A small image embedding model, trained from scratch.
Data: trained on rosettes with rotational symmetry, 195000 training examples.
Rows from block 8 of a small image embedding model, named by matrix and row number. Rows with one number belong to one neuron. Each number is 128 + 24 x the weight over its row's rms, rounded and kept within 0 to 255. All counts start at 0.
After each neuron's rows are labels from the 100 images, of 14848, where the neuron reaches its largest size: "top examples" is what is common among them; "peak on" is the class under the peak. Only what is clearly more common there than usual is listed. The data: rosettes with rotational symmetry. In brackets: how many of the 100.
# gate: MLP gate (model.blocks.8.mlp.gate.weight, 416x160), inputs 80-159
# fc1: MLP up (model.blocks.8.mlp.fc1.weight, 416x160), inputs 80-159
# fc2: MLP down (model.blocks.8.mlp.fc2.weight, 160x416, transposed), outputs 80-159

gate.283 [103  90 124 125 129 127 135 161 132 112 112 145 139  99 140 105 154 163 114 119 157 127 146 145 102 121 165 107 103 161 118 109 166 129 186 105 114 115 137 122 132 152 111 108 125 122 124 105 131 134 131  95 109 146 112  99 129 117 139 128 142 146 102 173 143 119 128 124 156 114 126  98 148 124 146 187 152 164 134  84]
fc1.283 [138 129 154  89 145 105 102 107  79  99 125 145 142  77 152 112 129 127  90 141 144 101 123 136 125 134 155 104  32 146 141 157 149 130 163 101 113 138 152 105 142 153 137 115 141  96 153 108 125 119  99 124  89 130 136  98 165 151 173 146 131 138 120 167 140 132 128 149  98 113 147  91 150 140 134 144 149 170 112 145]
fc2.283 [104 139 155 121 134 131 156 111 129 135  93 173 127 152 120 146 133 143 127  83 108 161 142 160  91 161  63 107 168  92 141 116 119 127 106 147 151 144  81 112  77 136 120 169 141 149  98 132 160 123 137  86 135 118 139 139 117 127 130 165 133  80 129  67 151 137 125 115 126 125 117 139 131 154 139 118  79 120 150  87]
top examples: mirrored (98)
peak on: rosette (75)

gate.45 [ 88 119 137 146 118 149 112 127 139 113 130 130  81 105 104 183 149 149 143 153 148 101 121 111 175 109 137 131 134 111 118 134 118 125  95 142 171 131 137 111  89 123 162 145 128  61 183 148  95 109 110 166 166 131 145 170 162 143 109 133 125 128 121 140 110 105 147 126 126 137 131 124  82 135 137 128 117 127 126 144]
fc1.45 [134 164 122 137 118 116 167 137 151 125 127 147 119 127 184 110  64 110 126 104 106 103 134 145 114 142 162 108 141 105 134 146 127 109  92 111  97 133 135 155 140 137 120 126 136 120 154 102 144  98 147  85 134 115 127 151 108 116 140 147 156 138 123  98 111 108 138  97 103 109 136 166  86 129 144 136 152 123 173 148]
fc2.45 [132 158 142 108 137 107 128 126 115 142 153 144 129  98 149 128 140 145 102 105 144 139 150 105 107 117 140 120  96 119 128 161 137 132 147  78 127 121 129 119 147 133 110 151 110  91 126 130 157 136  85 123  90 148  98 108 109 114 170 125  84 128 115 147 107  91 129 149 109 112 137 110 144 123 123 126 120 120 139 118]
top examples: pinwheel (100)
peak on: rosette (82)

gate.303 [156  97 129 143 138 132 107 137 112  48 140 112  78 133 112 124 158 150 153 131 164 118 132 160 147  73 125 101  85 142 141  93 138 139 152 130 120 136 126 133  90 147 141 120 114 114 134 119 118 115 143 152 126 162 121 136 115 129 123 140 104 141 127 129  92 119 117 141 146 129 150 151 101 111  83 133  90 131 153 158]
fc1.303 [121 137 110 128 140 108 116 144 146 119 102 112 114 124  95  67 109 128 119 149 161 132 128 124 156 100 116 140 128 169 122 176 152 114 162 132 113 144 127 114 110 137  74  90 134 144 133 129 150 130 138 105 121 137 203 132 117 107 115 143 108 161 102 144  65 180 106 168 116 112 155 179 106 149 102 142 124 101 132 153]
fc2.303 [139 120 100 108 119 138 148 100 123 118 116 148 140 118 141 122 113 140 122 113 128 125 121 129 123 153 133 151 135 120 133 161 127 133 130 112  95  86 125 111 135 127 136 172 149 224 131 170  73 180 132 150 149  98 124 121 104 159 154 127 166 114 125 147 140 128 132 131 115 113 131  67 107 109 140 145 132 123 143 120]
top examples: vivid (49)
peak on: rosette (72)

gate.394 [109 158 152  91 163 120 140 120 118 121 140 118 146 136  94 141 134 132 114 118 177 131 126 135 155  75 105 139 118 103 108 112 151 130  60  97 140 113 102 137 101  88 110 128 134 130 156 124 136  78 120 127 112 139 111 100 127 110 139 108 156 123 124 114  74  81 130 165 112 126 161 141 128 141 133 108 153 119 123 172]
fc1.394 [128 114 171 137 103 125 162 129 109 129 111 126  81 138  97 158  85 119 145 150 113 115 127 150 144 102 187  52 114 135 119 119 154 137  97 146 137 118 128 137 148 128 180 135 151 115 129 154 124  91 114 115 155 132 129 158 136 130 142 102 103 124 117 157  88  82  97 136 117 128 128 119 136 132 172 122 146  76 145 139]
fc2.394 [148 118 105 108 135 117 132 130 151 116 151 112 150 135 132 111 149 149  98  94 144 129 120 169 119 155 127 156 177 121 162 147 178 145 130 145 143 120 127  96 115 134  89 131 127  80 126 117 178 137 137 157 132 159 150 137 130 160 133 137  76 131 100 144 171 104 122  88 123 124 128 123 108 116 136  60 136 134 130 144]
top examples: pinwheel (100)
peak on: rosette (76)

gate.392 [177  95 147 163 157 135 144 139 140 141 103 121 133 148  69  80 116 146 123 125 128 172 130 129 169  74 149 126 131 135 108 139  93 136 140 123 104  79 133 133  98 110  62 138 125 174 106 116  87 158 133 119 118 150 149 147 135 139 140 126  79 122 115 138  90 150 153 172 130 144 131 159 124 112 138 136 103 117 154 130]
fc1.392 [ 79 160  85 106  92 142 146 118 162 132 129 125 143 104 154 149 133 136 125 119 121 111 136  86 119 192 123 140 116 107 159 109 143 120 111 144 141 136 122 143 107  94 185 127 136  79 134 112 197 110 104 144 114 118 141 112 138 128 137 139 169 146 107 134 160 104 115 136 134 129 123 107 107 149 129 107 145  94 106 108]
fc2.392 [139 156 156 124  88 201 138 114  91 113 125 134 154  85 148 128 147 132 138  96 116 143 143 146 121  94 128 110 122 121 110 119 157 148 140 121 147  99 132 149 138 144  96 105 123 138 111 134  91 119 137 106 117 116 186 137 112  88 132 120  90 106 120 154  97 111 144 110 102 163 167 105 122  73 106 118 112 129 143 132]
top examples: vivid (37); warm (32)
peak on: rosette (71)

gate.216 [139 148 104 157 156 120 151 104 124  89  86 168 134 123 138 137 117 153 142 104 141 108 155 129  88 132 151 112 128 184 155 154 111 128  85 129 134 109 126 124 150 129 125 129 125 108 148 178 148 134 152 109 184 141 106 122 115 104 105 173  83 175 154 118  84 113 127 132 115 133 108 152 115 176 167 108 150 125 124 111]
fc1.216 [111 140 130 189 122 113 143  94 122 100  79 159 122 124 159 173 116 142 153  93 168 146 187 141 139 115 108 127 136 143 186 133  97 125 126 134 112 101 146 112 131 158 164 118 125 160 143 128 116 130 147 146 144 118 133 138 144  92 152 159  80  99 102 122 117 108 134 108 122 156 160 118 126 151 120 149 150 125 132  75]
fc2.216 [131 161 123 115 168 169 139 137 135 158 116 145 146 151 118 104 121 132 125 157 102 150 144 141 109 113 133 137 112 108 131 141 132 122 116  94  78 124 123 142 106 115 117  99 118 135 106 160 122  97 130 125 162 102  95 116 114  99 131  97 164 111 154 105 124 133 128 133 131 131 156 156 122 111 128 131 160 144 137 115]
top examples: pinwheel (76)
peak on: rosette (70)

gate.47 [118 131  96 120 129 137 108 104 128  79 160 127 142 129 173 152 201 162 141 151 118  81 119 134  90 164 148 137 121 103 137 111 124 126 118  95 168 133 145 136 171  79 163 173 140 123 162  93 112  87 120 106 116 129 159 166 139 108 114 103 133 108 137 103 115 111 146 157 135  93 158 126 102 109 170  97 120 148 139 167]
fc1.47 [129 115 126 104 167  96 122  90 170 148 121 116 149 162 179 128 173 147 109 142 116 146 140 134 140 123  88 168 127 149 171 111 123 139 157 132 116 133 111 121 109 120 130 154 145 151 119 103 115 143  95 152  97 140 171 157  86 122 118 127 174 117 141 133 149 190 113 121 108 114 139 124 141 138 128  97 101 124 115 146]
fc2.47 [182 121 115  97 128 111 117 130 133 102 113 128  86 127 125 107 135 158 129 110 104 118 143 179 122 154 136  81 130 112 146 153  90 104 139 154 111 133 137 140 136 137  91 127 119 188 110 132 124 151 113 122 129 155 153 154 136  97 136 124 167 129 121 188  98 156 126 136 146 142 125 136 105 140 142 113 136 144 153 119]
top examples: pinwheel (100); grey (35)
peak on: rosette (78)

gate.393 [151 174 133 135 130 102 146 154 131 104 144 111 140 131 120 145 146 161 111 122  95 126 127 140 130 109 127 146 114 151 115  85 176 154 117 111 156 145 153 159 126 134 108 136 176 120 136 146 109 142 125 164 116 158 122 150 118 106  58 125 163 131 145 132 116 136  73 103 130 134 140 118 113 130 123 133 100  41 141 107]
fc1.393 [ 92 118 134 137 138 139 143  99 164 131 158 137 119 163 125  94 113 141 142  85 138 149 103 132 147 102 160 135 147  75 165 104  46 105 151 108 132 121 148  99 116 107 153 126 118 146  99 130 125 133  50  90  73 127 138 120 142 157 130 130 113 162  97 140 126 150 178 167 141 126  93 127 118 140 159 110 131 182 149 164]
fc2.393 [122 124 145 119  80 103 121 125 174 121 137 139 150 161 112 140 137 143 136 114 187 144 138  92  93 137  85 110 148 174 136 114 140 115 115 149 118 122 174 143 125 115 131 139 120 105 112 148 189 143 124 157 138 169 111 123  74 117 135 163 140 174 105 127 126  94 126 128  94 130 100 135 130 139 149 150 144 126 144 124]
top examples: grey (56)
peak on: rosette (72)

gate.21 [117 140  83 115 113 150 130 116 137 113 132 186 160  82 115 105 152 139 120 131 119 131 148 190 143 106  92 128 116 139 106 143 119 105  89  88 136 115 144 136 121 155 147 146 134  78  81 158 166 109 146 138 113 127 151 117 150 142 130 110  54 101 114 168  77 136 131 138 132 107 152 136 155 163 127 111 103 172 147 157]
fc1.21 [153  90  62 135 153 150 135  86 134 100 127 134 146 144 109 123 137 161  91  90 114 147 157 136 148 126 134 111 132 151 150 115 162 142 134 109 126 104 118  97 178 163 139 117 136  63 160 117 154 120 132 157 120 139 183 155 165 113 143 137 122 135 124 115  91 115 133 189 111  74 137  88 139 184 121 112  71 165 146 133]
fc2.21 [130 114 153 141 123 116 143 131 162 115 116 155 134  79 120 108 142 132 154 105 104 139 142 115 127 187 144 114 133 112 136 130 121 146 103  99 127 148 128 180 120 120 106 154 126 219 133 125 116  91 103 115 162 113 135 115 130 152 139 142 139 149  57 113 157 108 121  80 120 148 137 113 139 123 127 129 161 133 135 134]
top examples: pinwheel (82); vivid (33)
peak on: rosette (79)